{"model": "spectrogram enhancement model", "train_examples": 39062, "n_mels": 64, "hop_length": 160, "arch": "unet", "norm": "groupnorm", "widths": [64, 128, 192], "blocks_per_level": 3, "optimizer": "adamw", "lr": 0.0047, "beta2": 0.99, "batch_size": 128, "final_lr_fraction": 0.1}
Rows from block 5, named by matrix and row number. Each number is 50 + 12 x the weight over the matrix's rms, rounded and kept within 0 to 99. All counts start at 0.
# conv: 3x3 conv (model.enc.1.2.conv.weight, 128x128x3x3, standardized in use), inputs 24-35, a 3x3 kernel for each
conv.18:45 42 36 48 48 44 55 54 59 58 54 56 63 51 51 67 58 61 57 58 56 49 58 58 34 40 43 41 37 49 50 46 53 63 62 76 53 57 52 54 52 45 39 34 31 57 55 49 60 52 49 50 48 58 42 46 61 37 41 53 45 37 45 41 49 46 38 38 38 41 48 47 66 65 58 56 53 48 47 40 33 58 60 58 47 48 53 34 35 43 52 51 44 38 40 39 04 05 07 20 33 39 36 42 42 42 42 42
conv.19:32 48 39 44 59 57 35 53 51 52 56 43 53 60 56 50 63 51 53 55 54 56 53 54 57 50 51 61 54 35 62 61 45 65 79 66 39 46 56 31 33 43 44 36 43 43 57 63 58 61 52 72 70 60 28 59 54 48 58 44 36 50 42 42 52 38 42 61 44 40 58 34 53 53 50 33 42 44 25 39 41 47 39 36 59 49 41 72 67 57 50 51 57 47 49 56 45 44 45 45 49 67 25 31 52 44 35 29
conv.20:49 36 54 49 39 50 49 30 41 70 47 17 60 34 35 45 20 43 62 71 59 51 55 52 58 74 75 58 69 52 53 59 50 40 45 48 50 40 58 51 46 53 51 53 51 77 50 64 63 44 61 53 34 53 42 71 68 22 41 30 24 40 37 61 34 68 39 42 65 31 42 59 39 66 69 42 61 63 36 53 56 31 28 42 34 38 46 44 55 57 40 53 56 41 56 61 44 63 72 50 54 52 47 49 53 58 47 50
conv.21:61 58 59 62 58 60 64 60 61 57 55 54 58 54 52 60 55 51 65 66 64 66 66 64 63 63 61 42 43 39 38 39 33 40 40 33 55 55 54 57 56 55 59 58 56 84 82 83 76 73 73 58 56 56 64 66 71 58 61 65 49 55 60 56 55 56 55 52 55 52 47 49 39 42 43 43 46 47 51 52 52 47 46 43 43 42 40 40 40 37 43 44 43 42 43 43 41 43 43 58 54 53 53 48 48 48 46 47
conv.22:58 54 54 56 55 51 45 46 45 64 58 50 47 51 56 39 40 45 74 64 49 53 35 21 62 48 27 46 56 56 52 55 51 52 59 51 58 47 65 59 49 62 39 36 49 65 63 59 62 74 79 45 46 47 68 81 69 29 45 53 67 51 42 64 44 89 59 44 54 44 34 47 71 70 61 67 58 51 67 56 48 64 47 50 67 56 57 65 54 54 66 60 57 73 65 61 77 68 65 52 57 56 50 47 39 50 38 29
conv.23:48 39 38 59 46 33 61 51 38 48 46 41 50 54 46 61 65 57 47 35 23 42 45 42 53 63 59 19 12 27 36 28 40 38 43 52 43 31 28 45 36 36 52 48 50 35 17 18 43 33 24 61 58 52 59 58 64 59 44 49 60 41 45 45 28 40 50 41 51 62 54 56 51 67 74 53 62 70 50 56 65 53 36 30 58 47 41 70 64 62 36 33 36 45 45 50 45 48 52 58 21 00 55 18 01 52 12 08
conv.24:55 43 16 35 49 43 41 60 60 39 46 52 30 51 60 17 27 48 42 53 48 48 49 47 57 55 53 59 41 37 65 58 57 60 52 48 65 63 53 55 53 42 37 38 30 28 39 43 50 35 46 66 36 40 61 38 29 47 23 15 48 43 41 45 77 49 59 63 51 59 53 62 54 43 41 43 53 64 14 48 72 43 68 65 49 72 69 40 63 62 51 64 62 47 60 60 41 53 55 48 44 52 37 26 46 30 25 44
conv.25:39 30 34 51 39 33 42 27 29 33 36 32 40 45 40 37 29 43 55 48 57 55 53 60 58 54 60 70 57 48 65 56 43 45 24 14 54 57 50 64 65 58 67 66 58 55 57 59 56 55 54 45 48 52 54 44 46 42 42 54 36 37 49 57 41 54 51 34 39 43 38 45 60 65 56 54 57 53 44 47 47 58 63 61 61 64 59 56 57 52 55 60 57 58 62 62 48 51 54 62 26 42 57 28 49 63 43 60
conv.26:55 49 50 64 59 66 63 56 64 56 59 65 59 58 69 52 49 67 57 55 50 58 53 43 47 48 39 61 58 49 60 51 43 51 33 28 59 64 57 53 55 47 59 59 51 34 35 39 56 57 60 59 56 58 31 34 53 23 39 54 30 48 58 52 54 51 56 48 49 48 41 45 52 52 54 49 55 56 42 50 47 65 65 61 60 59 55 54 54 52 51 55 51 42 47 44 36 43 39 59 61 63 57 57 62 57 60 66
conv.27:70 58 52 62 49 51 56 47 51 60 31 35 51 32 28 47 25 20 62 49 35 56 45 31 48 45 31 52 62 62 40 56 62 39 60 67 40 39 33 43 42 37 47 49 44 69 58 54 69 56 45 61 48 33 44 51 39 35 53 48 27 51 47 39 56 54 37 50 55 38 50 50 50 49 50 51 54 55 43 47 46 59 51 42 63 53 46 57 45 37 63 64 60 59 59 54 44 45 38 33 21 41 41 23 38 54 21 36
conv.28:55 62 57 61 69 61 78 78 60 54 57 60 67 69 68 62 64 56 38 50 48 43 46 49 40 44 51 50 49 49 51 57 62 43 58 64 63 54 48 46 41 41 37 34 37 39 41 41 50 55 52 52 68 69 30 36 46 41 52 62 61 67 77 62 44 40 55 56 43 50 61 39 75 57 49 63 44 38 57 39 39 76 69 62 68 60 52 58 47 40 64 56 53 52 44 43 39 32 35 53 64 59 61 68 60 64 64 59
conv.29:52 52 44 52 42 47 58 55 60 68 68 59 54 54 36 33 65 28 49 52 72 58 48 50 51 52 55 69 58 62 69 49 59 38 32 53 54 70 76 51 50 64 39 26 45 43 54 47 57 60 53 64 59 33 36 22 57 59 47 45 44 35 34 43 99 40 55 88 61 48 58 33 62 51 44 50 42 42 41 36 37 37 55 47 48 58 48 48 53 43 55 60 53 49 51 49 45 50 49 46 37 64 46 41 50 57 61 42
conv.30:68 60 61 68 63 56 52 51 52 64 67 48 33 40 40 30 27 32 54 80 72 42 56 52 45 57 56 66 78 78 54 69 64 60 72 57 30 32 37 34 38 44 37 44 48 68 65 58 74 73 71 63 56 61 43 43 63 62 51 45 49 31 27 54 39 29 44 28 31 32 26 29 59 65 71 60 68 75 50 59 71 51 57 56 58 68 66 52 67 68 40 44 51 50 54 63 57 65 75 65 46 56 54 32 43 47 30 38
conv.31:33 42 35 59 64 50 62 62 49 44 48 39 44 50 40 29 46 43 61 60 53 58 55 50 66 58 44 57 55 61 47 40 39 50 36 39 46 52 51 52 59 57 61 67 62 52 58 48 57 62 45 78 83 69 22 56 41 48 75 66 42 70 63 57 39 37 60 45 50 52 41 50 67 66 58 63 59 53 32 25 16 71 68 62 59 53 40 33 25 15 68 69 66 60 60 58 31 32 32 45 41 45 56 53 63 58 53 62
conv.32:31 46 49 30 46 52 57 61 55 38 40 43 35 43 52 46 54 61 51 57 53 55 60 55 55 60 52 52 44 37 55 49 42 52 55 52 56 56 57 67 68 69 73 75 74 52 48 44 59 58 55 52 52 49 49 54 34 41 46 25 46 51 35 58 47 41 60 59 51 65 70 61 42 42 42 37 38 35 34 32 28 50 50 44 53 56 49 45 50 40 57 58 54 54 56 51 48 50 44 39 47 44 36 43 47 44 48 54
conv.33:40 36 44 53 52 50 63 64 53 65 60 57 72 61 53 87 74 47 34 39 47 36 39 48 39 46 51 43 58 52 55 66 59 62 83 80 38 37 47 27 16 29 25 17 22 31 25 22 47 38 40 57 61 64 50 48 52 47 52 55 45 57 64 47 61 66 60 62 50 67 65 36 52 60 58 24 25 22 00 00 00 49 54 53 50 53 51 51 51 52 56 61 61 29 31 36 01 00 15 33 36 52 39 42 52 46 36 46
conv.34:44 41 42 46 44 40 51 56 52 65 45 41 52 49 31 38 65 37 42 46 42 48 37 43 52 22 21 75 68 54 55 49 33 50 64 38 48 43 44 41 36 43 37 27 47 40 47 35 42 41 20 66 79 57 51 41 34 41 46 43 45 55 48 53 67 64 47 49 55 36 47 38 63 55 49 50 40 42 42 26 32 74 78 78 70 79 78 55 65 66 59 57 56 53 49 50 43 40 43 57 28 54 59 45 56 46 61 52
conv.35:56 55 40 34 33 23 35 28 26 46 30 26 43 29 32 45 37 35 46 51 50 33 39 41 24 31 32 44 42 40 49 45 43 58 52 34 49 51 53 57 57 60 58 59 61 49 47 45 41 35 33 46 45 40 27 64 59 14 44 35 18 41 27 61 48 52 42 34 42 43 38 44 51 52 56 49 53 53 38 46 45 48 52 51 49 51 50 43 45 42 54 54 57 57 60 59 45 53 49 27 00 33 25 03 30 34 01 37
conv.36:48 57 64 50 51 47 54 45 44 52 43 35 47 35 48 44 39 57 66 68 72 71 69 70 50 49 49 53 59 59 34 26 36 36 25 54 58 53 52 45 31 27 48 33 32 35 32 29 59 59 54 62 54 52 76 62 46 38 49 48 57 45 36 69 85 51 59 78 45 52 63 46 34 34 35 47 48 49 57 48 43 54 55 47 61 57 54 48 43 44 49 54 49 54 54 50 46 41 32 34 46 52 42 46 58 56 33 40
conv.37:62 53 42 50 48 34 50 50 36 51 52 48 53 54 59 62 56 69 58 59 61 49 48 50 39 38 38 58 61 58 53 52 46 61 51 41 42 50 50 52 56 54 66 67 64 68 60 58 50 38 39 46 34 44 58 70 66 39 55 54 47 57 60 69 40 45 63 43 38 75 54 48 44 40 40 45 47 45 50 52 46 56 51 51 58 55 56 58 54 56 48 49 49 48 52 52 45 52 52 35 34 48 19 16 35 18 10 28
conv.38:34 44 50 39 54 62 24 30 35 67 74 66 56 62 54 64 59 46 52 52 55 63 55 51 64 53 39 68 61 67 66 62 65 60 67 70 35 40 44 33 39 45 36 42 48 31 46 41 37 48 46 50 51 50 40 50 50 56 46 45 46 46 48 70 63 61 78 66 59 75 59 50 60 56 53 61 58 56 59 53 50 69 66 66 66 63 63 57 53 54 61 57 57 60 53 52 55 47 45 62 55 54 64 50 50 58 40 43
conv.39:63 61 49 61 62 62 42 43 55 48 65 62 51 47 46 48 52 46 40 44 41 50 54 45 61 58 46 40 53 56 44 46 37 37 47 29 40 40 30 42 46 37 40 50 52 44 45 38 38 44 64 54 38 52 55 58 43 46 50 73 55 59 47 58 48 25 46 38 36 54 39 57 53 42 21 50 48 27 51 55 41 52 54 30 58 72 60 65 71 60 56 41 23 62 58 38 60 62 48 67 60 49 63 46 38 54 53 50
conv.40:58 61 61 44 52 59 26 41 52 65 68 71 58 69 78 55 69 84 55 61 64 47 55 56 46 56 57 40 51 53 44 53 56 29 38 51 58 53 45 58 52 44 47 43 34 61 62 64 58 64 66 31 43 48 25 46 60 42 68 71 42 52 55 57 54 56 49 56 56 58 75 69 42 46 44 58 64 57 73 81 72 69 72 63 78 86 76 91 96 87 59 57 54 69 70 63 88 89 79 64 64 67 49 65 64 46 69 63
conv.41:36 20 12 58 34 24 65 43 40 27 37 28 58 59 44 57 48 36 49 65 70 58 74 74 63 84 76 35 36 37 59 60 61 57 51 60 75 72 71 76 66 69 70 61 60 70 57 54 69 54 47 75 62 54 59 00 14 26 08 22 35 09 22 27 99 41 41 67 45 62 78 66 48 53 54 42 47 49 39 41 53 44 40 40 51 46 46 48 46 45 37 49 53 42 52 59 34 46 54 45 64 50 50 56 55 55 54 63
conv.42:58 49 50 51 37 32 56 40 29 65 65 54 50 49 44 49 53 61 45 44 54 47 52 64 49 63 75 42 37 35 35 38 37 46 38 41 64 63 54 68 67 59 75 79 71 55 57 62 61 65 69 53 63 68 51 44 47 56 55 59 62 59 48 46 35 60 32 28 51 34 34 50 46 55 57 52 58 57 52 59 60 47 47 37 62 63 51 70 73 61 43 44 44 49 52 50 55 59 58 53 41 52 55 45 49 76 65 63
conv.43:36 42 51 24 48 58 42 60 64 39 32 43 30 32 47 41 43 46 39 69 82 47 69 81 50 67 75 36 43 52 49 53 56 58 70 64 51 43 28 43 40 31 43 40 35 47 66 66 41 61 65 45 56 60 36 66 74 42 69 73 50 62 51 38 41 48 41 46 53 45 47 53 45 47 54 38 44 51 42 44 46 60 62 51 62 63 50 55 53 41 46 49 53 43 47 50 41 43 44 48 49 38 52 49 34 64 55 27
conv.44:39 36 19 26 25 18 22 18 11 70 61 46 56 47 35 50 49 37 35 39 60 43 49 63 51 59 70 46 51 54 44 49 48 46 50 48 43 36 44 42 41 49 53 52 59 41 46 56 35 40 52 40 47 61 63 60 58 69 60 53 60 54 52 75 63 60 66 60 54 62 58 50 48 44 41 48 43 41 36 31 34 56 50 45 56 49 45 55 48 47 47 42 40 44 39 37 36 30 30 80 75 68 82 71 60 83 69 55
conv.45:60 59 51 50 52 51 62 60 51 41 54 58 44 50 50 53 68 63 52 55 46 66 61 48 62 57 55 54 49 53 48 41 54 49 54 70 73 76 54 70 72 55 60 59 48 45 32 36 56 43 48 52 42 46 56 54 54 63 47 52 62 56 60 39 55 56 36 59 67 36 57 64 38 42 46 47 53 54 52 57 55 65 74 70 69 79 76 65 74 70 43 49 51 48 59 59 45 55 51 52 64 66 50 62 63 54 64 64
conv.46:59 72 51 49 63 62 48 72 66 43 26 55 30 31 62 19 47 81 39 44 41 52 58 55 54 60 58 56 58 54 46 51 55 35 41 49 57 51 41 58 50 40 63 58 48 51 37 25 60 61 44 73 76 65 49 55 49 48 62 52 45 59 52 55 52 34 46 53 56 29 51 60 49 29 33 49 40 47 48 39 41 54 62 74 52 58 67 50 49 54 43 43 45 46 46 48 42 38 37 50 60 62 46 60 67 53 58 70
conv.47:34 44 56 26 31 44 25 30 51 58 44 39 57 51 39 55 70 65 75 72 53 61 46 34 76 52 46 53 53 49 62 58 41 63 68 61 75 64 56 68 61 59 61 52 58 74 62 54 65 59 58 46 48 47 38 50 60 37 59 61 53 58 53 72 82 59 52 51 48 47 53 43 43 52 58 50 58 63 42 50 49 70 55 57 64 52 51 68 60 56 48 50 48 49 49 47 46 44 41 00 65 49 20 61 46 28 66 46